config.yaml
time_shift_ms: 100
win_length: 512
encoder_arch: "convnext"
encoder_norm: "layernorm"
text_encoder_causal: true
text_encoder_layers: 6
text_encoder_mlp_ratio: 2.67
text_encoder_inner_norm: false
lr: 0.0016
eps: 1e-06
batch_size: 256
epochs: 46.7
warmup_steps: 950
Rows from block 6 of the audio encoder of a small contrastive audio-text model, named by matrix and row number. Rows with one number belong to one neuron. Each number is 128 + 24 x the weight over its row's rms, rounded and kept within 0 to 255. All counts start at 0. Numbers have three digits each.
After each neuron's rows are labels from the 100 clips, of 14848, where the neuron reaches its highest value: "loudest band" is the band of the loudest frequency at the time of the peak. Only what is clearly more common there than usual is listed. The data: chords played on synthesised instruments.
# fc1: MLP up (encoder.blocks.6.mlp.fc1.weight, 384x128), inputs 0-63
# fc2: MLP down (encoder.blocks.6.mlp.fc2.weight, 128x384, transposed), outputs 0-63

fc1.349:146128108117120136155150106107161167164096117141135094135152121134152112156129162109134126156166144109121134109112130108090137118144136110190119103106149108112130155157134129139162105169164174
fc2.349:125163126086165072136158169139123092147116071160112094094119125120090115127120126107113126066114126129098115145111101127163133119125079142142115138124159152125159123146120174150127138134102143
loudest band: 4000 to 8000 Hz

fc1.128:105120130104170078119105104128118142147114146074147151141140123135122115120160101091113123145131150139116144160081123138136088115156079119157146109138129076130135130089127139115113150145110141
fc2.128:168139126116096118132154136092160123126140138113134147086127132134097137126101131112135133123104131125135112179146123135087128128075167128102139105127126087099089115102167088085129140124103121
loudest band: 250 to 500 Hz

fc1.96:101082173173153139154116117124110156147156160176114157151124142139124130133099128135112128130125132159117111123058124117141108146148107103141158131088133125121126167087102140117147139118101146
fc2.96:122125116145082077133094154064128129130134133135131150097108132120142129134097121151140134127120133129113103142135110155121139133055064110137123090135132124070167137150136120122123081136184124
loudest band: 250 to 500 Hz

fc1.181:106108120118126089131106107126126136117108134127164172150095121136111168106142097125122156125134139151091155117098097134145130138140135131150139120173137116120179148080123084060157104143159147
fc2.181:158110130088155169130158092121214157118160121155116144096140135140104103124136126107135131153138124128114141166155112134122127122124136121139136058174157067131107128095164092061134157133121153
loudest band: 250 to 500 Hz

fc1.381:137068134142125076111126112172141121157130128109140119133147145153111117118174131157094153132142116118079145115108096125155106139150128124154086134170129111134151113127114150100131128125124149
fc2.381:169120134100112117131129141096133171123136134074126136122131128134105149114109123174130131166129129130144131126128128123161128134163165134078120124182069110152116129112149134152125128133043168
loudest band: 4000 to 8000 Hz

fc1.364:095080131101122088143083108098126136135127137162167114122131160162183099144150143112142155129153120149130110061102108139119122122152161144179111115139132079146153122155107143115140126139104159
fc2.364:138138128114142113118158173076129131153100109152109125143125126134111124115118120094124118055129138128098097077106100126134137124155116149101106123116157126107160128177147152146126143131066132
loudest band: 4000 to 8000 Hz

fc1.52:119092146109133137137122114138101127126112164175129145122113108138162151133090100120165095134158148159100139145109112145110121144141133120115136128118140115126177120079113093047122113120126150
fc2.52:111141134124144124123150086154207117127139117131136096066120118123126132131124116158130136133134139137136129136161124154120120128038113130134132084124157091127071131126112098062132149142157150
loudest band: 1000 to 2000 Hz

fc1.134:118117143158127132129108152142166173110162133145134129101142152153081142129136129202101146122137122109099103110135109148172132109150114135159121128116134120115170128172107113135106157147094143
fc2.134:146134117153135127125106152180110099164133182174112176152120134122121122125122126128122120153113124128136109089124140134138126122109166122125112108119117153119176118144148148114124113119091123
loudest band: 4000 to 8000 Hz

fc1.160:128079114155125138133107069170118117099122134163142182156133138123134153125117121101144153145120132159104099143174131135140144135128122138141106129161125136141174144115130127114136123110138109
fc2.160:123172130064155079134145091147106141083155110130115126125119124118133136131136130154125127126113128126094176153097182125141129130096114144127115082139161195129166133117126128111133084131143178
loudest band: 1000 to 2000 Hz; 500 to 1000 Hz

fc1.215:144123137151143129126138125111135195114155142125131154146160098133140123134120104116213111120114130124153144133144106120138139161155087091114107136090151133113102136117107159105127149121130142
fc2.215:162137130194110141127127162108077118129102136148125143101121130121152108131153128179126137171111135127183077161109094136136132125149148113149121153152123122133128127180114106110127143129101119
loudest band: 1000 to 2000 Hz

fc1.186:147084150135123109143146077126164163120160160135134143134135127123123112119140103130130138120131131154123114095150141115101120175154111118165102142085144067122140124109068141131157138160173168
fc2.186:134114125114117122123111150125138106133105110137134095129127133124112114115143130109119123058119122138134134125127098134116130130104129116148125175132128120096159123167116164190122178112164142
loudest band: 1000 to 2000 Hz; 4000 to 8000 Hz

fc1.81:128087134096109101129107101193109063137097128135122102131132138133122133112152131170130112147123123156172120117119158110127099133111170129212133109164127117139083146140142112165111115124090140
fc2.81:117162126110111121128144131152121128123124091155129145116131132127099116133125130097134120109129122120087128139099093132121129124122128132179128168130118144171148124137130115113132102127092097
loudest band: 250 to 500 Hz

fc1.273:115099131099141099099105140133127153128100150117168127167120137136104140135158131141132130133121122119141109120162124141130119116141131139134125141129122092126203089000157091079132117147119151
fc2.273:169105127136117188132125113166159138101120107161131115061136130127125128126114127133121141115123129124092156158173098129063131135098160129116141118137140088113166128047182072035120134137122147
loudest band: 1000 to 2000 Hz

fc1.74:166140156142150124113150117149119156070139143109115173151092078122123120162130113123148132120134126161115150101092095135162141141162084104118142132121140129109192101093081150064148146126135145
fc2.74:135125125180187197128125170149134095102158158133133105162127123127101130132129129124132125174128124131098137134147123127149127135139166104137135107127126073105071131100144106081118143123193128
loudest band: 1000 to 2000 Hz

fc1.44:124106132129118137142116128140178156103137138183106165095126113102108126117073101187121119106132121146155159142143097126165137138145151128119092116111127147118134109206083098139105150137089123
fc2.44:158117129160128143129117124168102127113084133135104192112118128127121125128072126164129127139114133131152181113112157127176126120150177124128121145141125127141110123075186122045131082128114164
loudest band: 500 to 1000 Hz

fc1.220:139124132138134121114137138125143164149131127173074154167132129131101134131144118184138147114121145090143140103159068127162171111159141134170120112131157121108144131074132133093110161099114164
fc2.220:105141140169081134125093149202126042117132131170117158099127117130120111133102118128121131121137132129128106114132083127134131121122125143090129146117112090068137138117139134128126104136126169
loudest band: 500 to 1000 Hz; 1000 to 2000 Hz

fc1.164:147111133143127111128120129175113130129073140136112130126124126155141103139171136173112163114140107124162162127111074147177133116166140131144111142139168119103083121144105154115132126118082159
fc2.164:138132128096145129143136149068130149128134125055147165128131132129083151119135134152132132156133133125185116129150128121125123132127150131058137120144069095110071134088123129144131126125109179
loudest band: 4000 to 8000 Hz

fc1.6:076114145113153086124104123140163132135124151169129132113108127112125166128119113132133188111108123112106140136072107147155161120142148140131136127135150112116119127107077133073160166146135140
fc2.6:118127153132161131131147135104164135162156129179104151075121124119120130129104124169121138150144146133114096163142091145079122129076101171146142103167143078148100157141150111104129115153153137
loudest band: 250 to 500 Hz

fc1.350:137102114095127111137109128129110160139116160126099154132126130107112109163164123151147123130109152142143213085087113118162151129156157125124116115162154150118139076127135100107143131110118131
fc2.350:126177119140136129131137091199159151108093084154149086109113139135108102131107124121125129102128118130169125118138124130160139132126108120118152106158105124119104116127158128111143141110143148
loudest band: 1000 to 2000 Hz

fc1.46:106105117159136116138134117141151200150152130168148117128147132147121133121121102195127130120176107130133135112147116126132082118147097169168106120126145109129159178190125146120108159127079142
fc2.46:119144135110136128136115143156125124138147163187120154129110126114118140126109128111123131136110116126122090069141178123117127129121147136108136113131108145111154119124154136096135062118086134
loudest band: 4000 to 8000 Hz

fc1.199:154149099137117137117091185145141123165074107103134108135127123139148130144157119178129108093130109121195124143162097115114126111163129114123100127143144084112120113107112077121107112153168163
fc2.199:126094137126062095138083127100118139151109122140126135112138126141150140135137131111134138108133148138179134134137116135135124137092102147078117147109106108075097146160175131152128121139161077
loudest band: 4000 to 8000 Hz

fc1.277:127111134157143116104129125109099232165133135114120177145112113138139115113125121116154166110120139117132133125113113155136129156145087145134106127100128152122092175118108162122091156140144136
fc2.277:154144130170072155122127183082088107126148126118117186153111129129155095134134124160132129162118121126184060121115115119114123124180114122163118173153120124125112122166130122117124113130100098
loudest band: 1000 to 2000 Hz

fc1.264:162104141132121139121137138120117140145132094138145164140132117131110151154140111137126134105123116147165131109143112137094126119154160130109112124117147100124202139139114164117111071116165171
fc2.264:135065133113116168125119108174187138137124168144131140145135132125146119127155135125138120108136122137110147130149167123159126127141098124095124071130119138110081126140109149148118069121136083
loudest band: 1000 to 2000 Hz

fc1.29:113109147096133124134108183178104107135096154125121109103129100150118145106158147188126140122144122149077135078159113136125125115111157099150129143142163091120149116145082162139132102147155182
fc2.29:128146137123155123125121105144101142129065153145115156146128130130140117116159126100130119129126123127094134112077073124089123134113186146150110210150117151166213126148144169151129109128104119
loudest band: 4000 to 8000 Hz

fc1.258:140079120177133133135125109154137191134104112139105187125132115105116106131097099127123125114143114144147127128092094117137138134138086163175140118126151160103163141145113106126109173135144142
fc2.258:106210141182161097139151174149106068133156178069110131145126136122110090115134127114122136118127126113123115124098113131196129129169125134118126125170079150118149134108126125136129131136104117
loudest band: 500 to 1000 Hz

fc1.152:123097130141157108106149104139130158114091203165124118170115119147112104149130122155160122106105114095152172140061120102138128141141127115141120120130142078125139108134134150101131144148130171
fc2.152:136147111142104083130098116126162121138141164171122098088116119116102128136083109123130122125126133130093123171137144126135135130097150102160127076136154132151083123146171106063125139120081123
loudest band: 250 to 500 Hz

fc1.42:167112127145132070122136134169101146141092109103118137115133122150155133133140125179139126129133130111145143104104101153156140101142102111124120143124162110128105118123101186119160134115135149
fc2.42:115123114152158108129120065155115124120067166068138130108125127125117137122125128104132128129126127129148127160152107120105133119110190129116144180146098080137171129152151108138126096122186173
loudest band: 4000 to 8000 Hz

fc1.165:146128114182124131140115131123143148105192123107110167136126139134099117127103082158118129140129163172173106159150112123115164102146128159133102115132133126126138135109079136147103081106092126
fc2.165:071123123103133174121123085067149130098158137103130180140119133132168135129109120142116122131131117132171151101148141123138128128139140140120133110124109109150133133113144128136124081126207132
loudest band: 2000 to 4000 Hz

fc1.256:133123105093156083130132118218109137127142143134129123134121140154141131138134147207141148129104141120122174124134103124131097112146120144147142106128136139112091142099142113123122161135109163
fc2.256:109148138175136129133115116201125152123095119112123124138133121130096116121105134102132128108127131132080123104115100119121126127161133129129128196123080118159172132101167109101130096132072082
loudest band: 500 to 1000 Hz

fc1.31:116100127086146100115104109117133116137117106167128106128105117158104136124157150122160117148115120142100115183131130113125109146163156160168152114157141078127135130097160138082125086132154160
fc2.31:168138126137112110128155102131170113149113112154126142050131125127087135137108127127137130100117128128068138190132126137108131125068145131129130132145148084117137115113159100071133146129095144
loudest band: 250 to 500 Hz

fc1.178:125088160187138135152137147131103132132146120114133143155173154117168117150113107130141118088137128170047122113150104151129153125133104143184130134132137103118168105147093082133128105145138170
fc2.178:120126117118167135124131158178171159130110155147129129153120128120111143134142130159118124190131121130110201107123160123123130125107145129204128123170178152121093131147166137158120170131126155
loudest band: 4000 to 8000 Hz

fc1.18:124112126188156114145108111045131176131115142104140163144120129131146124150137139059137148145122102127084146140118138133121119101136087130171132109114147124133146153147165160147100105110148141
fc2.18:127117134145106125145149156083124068148112126080114098152119124136105128120100120122134138118118129124178074130119115128091132130127080116096126085072132109060105132084144127103129137126112075
loudest band: 250 to 500 Hz

fc1.297:099092140159120079117110126119118136156140146155120114148096139148113147157135136135189113123097118137065122147131122135105139154141115168147131119145135097111162113127100151064143101136156191
fc2.297:152106132133120148125107101112197138147134141159129143119131131133117138131155131134123124195124133139076177123146129137073124134067139129199129141156154129115121132171186135107128062135093154
loudest band: 4000 to 8000 Hz

fc1.214:126137142160123100154112162160136165120131121111158130147147119123100119131112126151117160121158119145122136126189117138132133129132054135106147132127129093135069142141092157121159126158129144
fc2.214:123088127182155105133131052163113094127057132109122109128136126126125129130106128101136134164133128126128090113113151127145125129110132140103127160118115088125170128172130125141138110124151128
loudest band: 4000 to 8000 Hz

fc1.137:119099109148126124109123118131140132133093127136129169126119120129104130157125131132134150112115148123160151119147100147154144127125137141126157133126114134120153162183092143103137104146114133
fc2.137:139092116183163170124128096166134166106078085119129128106134125134100112118135125107128122110120122120151110145111022123158128115121120111082121150123094030067123129175147133128130155127122133
loudest band: 1000 to 2000 Hz

fc1.28:124116114146143162144116102133122155166136108181124125118137133144141142141116113145113129131154112099160156122146122133124106108142124124198106115134134079124119121135102144095112136154116208
fc2.28:124122133112137165124132104188127216130151101145140170124126132132137133116140130103124131105132122130093113133156188140101129120108123124194151108134064116173137134133107118137120111126131136
loudest band: 4000 to 8000 Hz

fc1.101:099136137140117103116152118183119127255098066132145181108127117134158137116097133115148140116104097122122091150133129114175148149128106122104127134157125158138154170122167124115143112143123109
fc2.101:133168144112191112123164154135127120160110195130116128130141130134139118124094131172129120111134126132126132161124183131165125122090108115127123053122162177154148114096097133106128159129157145
loudest band: 500 to 1000 Hz

fc1.35:140146126128143120116120173130148161060120156190116104130154092140144102112153125173109132111151128127122174065115105138181139102155115123138154153152163150124164129149092119129119153110121144
fc2.35:109146123087115154133125146068095142094112134099131079128147137128171103110130120113117109107138132116091131128116138124073128126167168146149134147114127137163117120080127120081142069114086146
loudest band: 4000 to 8000 Hz

fc1.4:128142125149128110109130130143130129135116137143140164128150093120091100129111117113121133117154131136186126111161115123117154118125050104107124139103114150143128137136134152129132077128113114
fc2.4:127091133154121145123098106138093144119084145157117126108131126123158105131105130122127132070131134122101159116142165119122128130129135136135131103124092126182067128158091134135128107129179095
loudest band: 500 to 1000 Hz

fc1.348:111079148161136151150100114152105148122126180136080158141111125128147131152118134128151128125121118136140140101095109136138116148139115150184144110137139135121133084060157138084125132115164154
fc2.348:085147128123130119132115076110187078134160141146137061140135125113093094124137134097120123119133132128110128128149107135098133120089115124122134073076139125084152132122152113114143095118123095
loudest band: 250 to 500 Hz

fc1.140:124135126112136136096160124181074113100120164129071156149117113114127117157109091122141142108111113172175145133109102155121155119144112139090153145122146113115159113077093135065115086107142148
fc2.140:118128133105175193124136142149139123113142142149134100145127129124127104126138126098130121116139120132094148118151108131116128128120118128111124090111116087121087126086120121116128114130201095
loudest band: 1000 to 2000 Hz

fc1.255:097137139097127086093105110142120145075074175092163148113149114139127149138147091133136102110111150152131154118082087136176136100142104117156129116155135111116186129106139126106142158134148165
fc2.255:129149126148176083125173130137186147156150154112109119141121128135095134121106139125120127148123126124131133111105090114127127131112150123101109109153125096108069126117169132114118128126108105
loudest band: 500 to 1000 Hz